config = dict(
    encoder_arch='vit',
    model='image-text matching model',
    dataset='rendered made-up planets',
    train_examples=195000,
    image_size=48,
    crop_scale_min=1,
    horizontal_flip=True,
    color_jitter=0.2,
    encoder_norm='rmsnorm',
    encoder_norm_position='pre',
    encoder_activation='swiglu',
    encoder_mlp_ratio=2.67,
    encoder_head_dim=32,
    encoder_fused_qkv=True,
    encoder_bias='all',
    encoder_qk_norm=True,
    encoder_parallel_block=False,
    encoder_inner_norm=False,
    encoder_moe='soft',
    encoder_num_experts=16,
    encoder_moe_every=2,
    encoder_expert_mlp_ratio=0.25,
    encoder_slots_per_expert=1,
    encoder_shared_expert=False,
    encoder_patch_size=[6, 6],
    encoder_layers=8,
    encoder_width=160,
    encoder_positions='rope',
    fusion='prefix',
    tokenizer='word',
    vocab_size=28,
    fusion_encoder_width=128,
    fusion_encoder_layers=8,
    fusion_encoder_norm='layernorm',
    fusion_encoder_norm_position='pre',
    fusion_encoder_activation='gelu',
    fusion_encoder_mlp_ratio=3,
    fusion_encoder_head_dim=64,
    fusion_encoder_fused_qkv=True,
    fusion_encoder_bias='all',
    fusion_encoder_qk_norm=False,
    fusion_encoder_parallel_block=False,
    fusion_encoder_inner_norm=False,
    fusion_encoder_moe='soft',
    fusion_encoder_drop_path=0.1,
    fusion_encoder_num_experts=64,
    fusion_encoder_moe_every=2,
    fusion_encoder_expert_mlp_ratio=0.5,
    fusion_encoder_slots_per_expert=2,
    fusion_encoder_shared_expert=False,
    fusion_encoder_positions='sincos',
    fusion_encoder_connector='mlp',
    residual_init='scaled_by_depth',
    optimizer='soap',
    beta2=0.99,
    learning_rate=0.0023,
    beta1=0.95,
    shampoo_beta=0.99,
    eps=1e-08,
    precondition_frequency=10,
    max_precond_dim=512,
    one_sided=True,
    adamw_lr_other_params=0.0011,
    max_grad_norm=1.0,
    max_steps=15400,
    batch_size=128,
    epochs=10.1,
    lr_schedule='wsd_sqrt',
    decay_fraction=0.3,
    final_lr_fraction=0.05,
    warmup_steps=3080,
    weight_decay=0.09,
    adamw_weight_decay_other_params=0.05,
)
Rows from expert 37 of block 5 of the fusion encoder, named by matrix and row number. Rows with one number belong to one neuron. Each number is 200 + 20 x the weight over its row's rms, rounded and kept within 0 to 999. All counts start at 0. After the name is the row's rms in percent of the matrix's.
# up: expert up (fusion_encoder.blocks.5.mlp.up, 64x64x128), inputs 0-63
# down: expert down (fusion_encoder.blocks.5.mlp.down, 64x128x64, transposed), outputs 0-63
up.5,093,200,199,158,229,168,215,197,212,219,171,209,223,181,189,190,203,180,201,185,195,189,230,180,190,198,201,212,206,218,219,187,188,192,192,207,207,193,218,186,186,164,225,215,210,165,207,211,209,168,191,228,196,223,186,188,180,200,176,229,219,210,245,224,177
up.6,118,225,187,181,196,164,212,227,222,211,222,204,180,179,218,183,177,153,192,193,158,229,207,202,208,167,199,210,225,222,196,191,179,191,209,216,197,181,195,187,203,164,203,184,189,192,192,216,188,166,207,186,238,171,189,183,226,211,213,217,223,182,222,201,181
up.7,168,210,167,179,218,196,193,235,205,200,192,219,173,179,235,193,197,173,177,177,186,187,226,187,195,159,210,238,231,206,194,204,172,208,191,207,209,204,243,211,207,206,219,199,218,189,219,202,187,188,171,217,242,197,188,217,206,202,179,226,218,202,206,220,167
up.8,088,193,204,167,224,165,181,198,211,197,191,217,193,169,198,181,190,154,177,180,168,229,208,209,213,202,208,218,211,201,202,214,195,194,195,204,207,208,218,191,204,181,232,189,169,176,218,205,212,176,227,220,245,176,204,186,194,210,158,226,212,186,210,210,202
up.9,104,194,237,180,236,168,174,205,235,178,178,244,196,197,197,178,236,159,222,162,201,191,218,184,184,167,192,211,208,233,191,195,172,213,198,192,205,205,229,168,197,186,206,220,233,196,211,179,204,191,217,204,239,209,205,212,197,194,199,196,229,203,183,199,212
up.10,076,192,228,183,213,169,202,222,205,236,160,204,204,188,217,184,195,155,188,198,192,197,224,191,194,195,207,211,219,206,201,191,190,180,183,229,193,187,243,185,182,190,230,199,196,160,211,233,239,172,190,219,223,199,192,178,207,212,163,232,208,192,237,215,174
up.11,133,221,187,178,208,190,191,187,224,185,200,259,210,190,230,195,206,194,199,196,176,194,202,191,203,186,213,204,203,238,202,219,147,214,199,197,207,182,230,190,167,185,217,201,203,189,193,201,178,213,232,232,222,244,198,221,196,177,167,206,190,191,206,209,195
up.12,119,191,214,175,185,165,193,216,217,186,186,199,173,162,214,218,218,165,221,203,192,209,218,204,211,224,215,190,199,247,192,188,182,203,203,194,185,198,180,191,185,168,217,194,181,198,213,202,208,181,221,193,257,195,201,171,209,189,205,204,202,183,209,203,213
up.13,098,203,195,179,231,201,203,250,217,237,193,202,201,207,197,199,208,187,194,172,207,222,211,196,183,189,222,222,211,213,215,143,219,183,229,231,215,178,215,202,219,202,216,234,181,200,200,213,205,178,181,185,212,203,208,185,192,212,196,222,241,211,225,233,176
up.14,080,177,208,170,238,178,177,212,233,224,169,197,200,207,188,187,218,156,205,207,175,220,229,191,171,200,186,200,209,201,192,201,198,211,219,229,190,171,219,205,183,206,205,204,196,185,220,235,209,179,216,200,196,196,201,181,167,203,185,221,219,203,234,228,162
up.15,086,190,215,183,184,178,164,226,218,191,164,216,235,173,205,196,194,185,204,183,191,189,238,164,153,184,227,204,193,238,205,200,179,210,198,190,220,169,231,139,154,220,182,217,213,178,243,203,195,188,218,207,211,208,207,196,207,185,229,213,205,209,187,214,184
up.16,090,194,222,184,235,159,209,229,215,219,153,207,199,188,184,191,220,183,180,174,200,214,202,201,164,185,191,200,203,233,204,161,185,199,208,226,220,173,200,189,210,170,230,226,180,179,196,210,218,175,205,200,206,195,200,200,180,205,203,204,227,206,242,235,199
up.17,123,181,184,188,211,185,190,211,184,218,196,197,198,164,231,192,183,151,194,171,212,198,229,165,209,177,199,193,201,197,230,203,188,207,204,226,206,222,221,183,192,188,222,201,176,178,231,216,196,150,203,208,200,175,191,179,193,215,206,237,207,174,235,232,159
up.18,141,187,202,175,201,183,186,210,200,222,200,185,209,173,199,182,179,169,202,177,185,203,217,204,160,201,199,195,210,221,199,197,204,212,205,241,197,184,216,170,203,180,220,191,173,208,220,228,184,162,190,220,222,178,172,161,173,245,198,216,205,210,219,240,190
up.19,087,210,190,167,222,167,204,219,206,216,176,235,199,163,207,190,186,174,193,190,175,206,228,171,205,197,193,217,218,226,224,200,185,191,198,200,193,202,215,193,190,184,222,219,200,170,208,220,206,156,199,215,206,224,196,192,180,193,176,232,201,202,232,221,170
up.20,082,194,190,150,213,170,204,199,211,195,180,227,199,184,203,186,194,159,165,187,182,208,234,169,195,191,210,213,202,219,207,203,177,192,198,221,207,202,221,204,171,178,232,204,197,172,201,222,212,161,213,209,217,199,205,187,189,204,190,228,215,191,225,214,176
up.21,094,185,237,173,225,193,178,199,216,173,157,231,205,190,203,189,211,167,189,165,208,189,220,195,184,198,178,202,214,225,227,190,181,218,206,204,215,190,224,185,178,160,217,210,205,173,202,216,203,177,207,174,209,213,214,191,196,207,201,215,211,197,227,227,192
up.22,113,211,190,163,203,177,189,210,192,219,223,208,180,176,214,179,185,152,175,177,184,210,212,195,202,185,206,208,202,185,205,208,157,179,186,213,187,193,226,186,197,172,232,179,194,180,218,219,186,181,225,191,230,161,201,195,207,195,189,247,216,182,220,217,179
up.23,088,200,191,176,233,182,173,225,201,230,178,204,179,176,190,193,194,156,187,169,197,236,197,183,199,189,185,219,214,195,214,173,186,219,208,219,193,182,220,193,186,182,224,202,168,192,208,214,202,165,211,183,217,168,188,181,202,214,183,227,218,184,229,225,167
up.24,102,199,187,170,213,177,183,219,233,210,201,210,162,166,189,199,210,154,213,203,200,221,210,206,211,201,162,205,246,203,222,197,193,202,221,216,202,172,203,189,181,198,212,182,162,199,208,194,201,167,208,169,204,167,211,169,186,204,227,231,205,177,227,210,213
up.25,181,204,211,189,218,188,196,218,208,236,194,199,176,187,191,192,208,155,178,168,212,206,229,181,192,190,226,210,217,210,196,170,196,232,212,213,230,187,228,163,198,159,214,210,180,195,186,180,208,171,178,193,214,187,188,190,189,214,184,207,219,203,228,246,194
down.5,053,196,145,160,199,217,208,179,212,199,215,180,187,178,174,231,216,142,196,216,199,213,213,165,207,191,186,224,189,193,154,189,170,197,167,202,169,224,226,221,202,191,195,214,196,197,222,174,225,164,227,244,203,188,182,193,233,193,164,186,194,177,217,206,180
down.6,164,210,186,256,196,228,211,208,181,206,257,183,203,233,223,197,170,212,196,203,181,192,200,214,180,190,208,172,218,180,197,180,221,206,200,202,224,189,213,225,206,236,186,210,227,209,174,188,202,217,167,196,158,209,219,205,193,183,227,183,181,227,198,180,184
down.7,155,201,190,182,212,175,204,192,209,176,182,229,201,180,236,199,192,195,222,181,213,176,231,163,201,168,189,201,200,216,216,205,170,194,180,222,173,182,212,182,181,188,238,185,218,187,215,228,194,166,207,211,224,235,211,208,222,187,209,243,216,178,212,209,203
down.8,061,205,174,243,232,200,192,196,194,197,190,213,205,233,237,212,215,176,199,206,242,187,227,194,182,194,217,203,190,194,157,184,200,213,146,172,200,200,221,187,210,212,196,185,202,183,173,171,211,226,177,203,216,214,229,212,225,183,208,172,228,202,189,196,210
down.9,152,192,189,226,195,232,194,200,191,222,229,171,194,236,200,201,192,175,175,215,194,209,219,209,171,218,232,184,216,174,170,177,238,213,215,213,219,203,212,200,211,213,168,201,228,211,178,183,205,215,164,200,196,180,213,214,181,188,223,188,183,224,185,201,190
down.10,074,249,174,235,206,216,226,218,218,191,217,210,200,219,210,223,204,214,200,200,232,189,218,191,213,193,206,194,217,191,171,183,210,216,181,190,210,207,218,249,207,237,185,250,223,211,176,176,221,210,182,219,177,202,220,193,187,187,206,194,191,223,192,183,200
down.11,094,242,225,203,239,228,257,181,189,206,172,203,223,213,161,198,228,239,223,213,210,214,157,211,219,222,193,196,198,240,211,209,204,212,195,175,219,188,165,191,230,202,192,212,160,232,162,173,189,207,213,147,194,186,197,199,207,170,232,189,211,208,191,177,201
down.12,222,200,197,236,205,222,197,213,199,213,204,185,183,235,214,203,192,195,197,193,184,197,217,207,180,199,216,182,228,186,178,176,225,207,217,206,238,191,209,208,200,204,168,221,237,230,170,185,211,201,160,197,186,194,231,221,184,192,220,181,190,232,184,173,189
down.13,083,222,179,196,217,196,221,240,202,208,205,211,180,187,237,225,213,219,161,181,217,188,227,201,215,156,219,192,224,222,185,172,196,208,180,196,209,213,215,248,216,209,199,245,199,210,190,188,255,169,201,201,185,212,215,210,179,210,196,222,186,219,213,187,179
down.14,093,235,178,213,207,237,221,236,213,217,213,190,186,195,200,233,234,218,200,185,192,192,207,194,190,197,199,194,206,213,177,195,207,217,197,172,202,187,220,231,220,194,193,248,194,205,192,182,226,225,189,213,154,197,205,205,172,231,215,182,211,206,184,190,181
down.15,066,221,199,229,171,225,203,194,210,214,218,152,210,207,182,205,211,225,213,218,195,209,206,224,182,207,240,178,199,197,184,181,205,244,189,202,182,195,216,182,208,229,192,199,219,189,187,216,209,212,191,186,194,166,234,209,187,195,264,213,206,210,194,181,212
down.16,078,225,161,211,219,209,212,217,209,225,212,210,188,182,214,206,223,169,176,199,219,213,232,199,199,193,209,194,218,218,157,197,215,224,191,178,221,209,235,208,211,206,193,243,202,206,182,197,232,183,179,214,202,181,214,188,163,216,177,210,197,228,210,209,152
down.17,078,179,168,204,178,177,206,217,200,177,221,230,190,204,217,182,179,225,206,168,175,181,202,190,194,155,194,206,199,198,210,227,191,150,171,222,173,200,179,180,189,208,217,181,182,179,234,247,220,206,180,232,185,224,196,189,182,204,215,234,215,171,181,173,210
down.18,156,226,185,228,207,231,211,230,210,202,210,176,189,207,201,251,185,209,182,206,209,189,226,192,216,181,215,197,206,209,180,192,224,211,225,188,225,196,206,224,221,205,193,238,219,229,180,158,238,211,174,217,189,216,194,210,178,225,208,181,185,232,164,179,171
down.19,058,196,160,138,192,190,207,203,192,194,175,191,197,160,161,229,218,189,171,214,188,205,205,166,217,190,210,213,198,187,185,219,188,199,173,180,169,223,217,205,189,222,202,224,187,161,233,192,236,206,219,236,200,174,173,175,208,232,173,211,196,184,231,226,199
down.20,048,199,187,194,230,203,200,182,213,215,146,192,250,196,196,168,201,183,203,185,193,194,243,169,179,195,203,193,193,180,152,208,203,209,205,209,186,196,218,172,210,245,192,174,209,218,183,228,197,224,183,216,236,204,198,187,231,196,203,178,204,195,188,209,199
down.21,092,229,214,208,223,211,192,217,199,205,193,179,174,205,208,232,245,193,189,183,243,214,178,170,191,189,187,213,221,217,187,189,209,225,186,193,211,186,185,206,241,192,177,225,200,225,174,172,208,201,191,151,172,191,211,212,172,216,197,177,213,224,188,182,182
down.22,112,209,186,228,211,187,166,211,172,178,210,213,222,216,249,189,182,166,208,188,206,169,219,186,169,198,215,142,177,179,221,164,207,179,191,221,209,198,247,192,192,204,209,200,224,183,213,222,177,208,179,211,200,229,222,187,205,152,190,227,182,200,219,194,199
down.23,096,227,184,221,229,227,205,218,194,203,236,207,197,215,226,203,221,211,189,170,205,168,222,204,176,191,219,202,215,211,193,188,224,210,186,180,227,201,201,237,213,213,187,227,216,218,177,179,233,217,179,215,161,231,221,215,174,218,199,193,202,225,194,174,185
down.24,099,212,204,216,209,231,215,221,189,196,212,200,200,236,217,211,189,224,197,188,191,181,194,205,175,192,210,208,214,207,200,190,231,231,206,192,222,222,202,222,236,195,172,211,219,244,175,163,212,214,177,184,178,224,198,197,163,213,208,179,191,221,178,192,178
down.25,169,224,182,198,182,199,187,223,216,205,216,175,177,181,203,230,160,185,184,206,230,209,226,195,206,175,214,215,229,211,213,197,191,192,224,196,237,210,218,192,205,198,194,236,215,251,191,189,226,164,179,215,230,194,193,219,159,238,204,210,197,229,201,196,153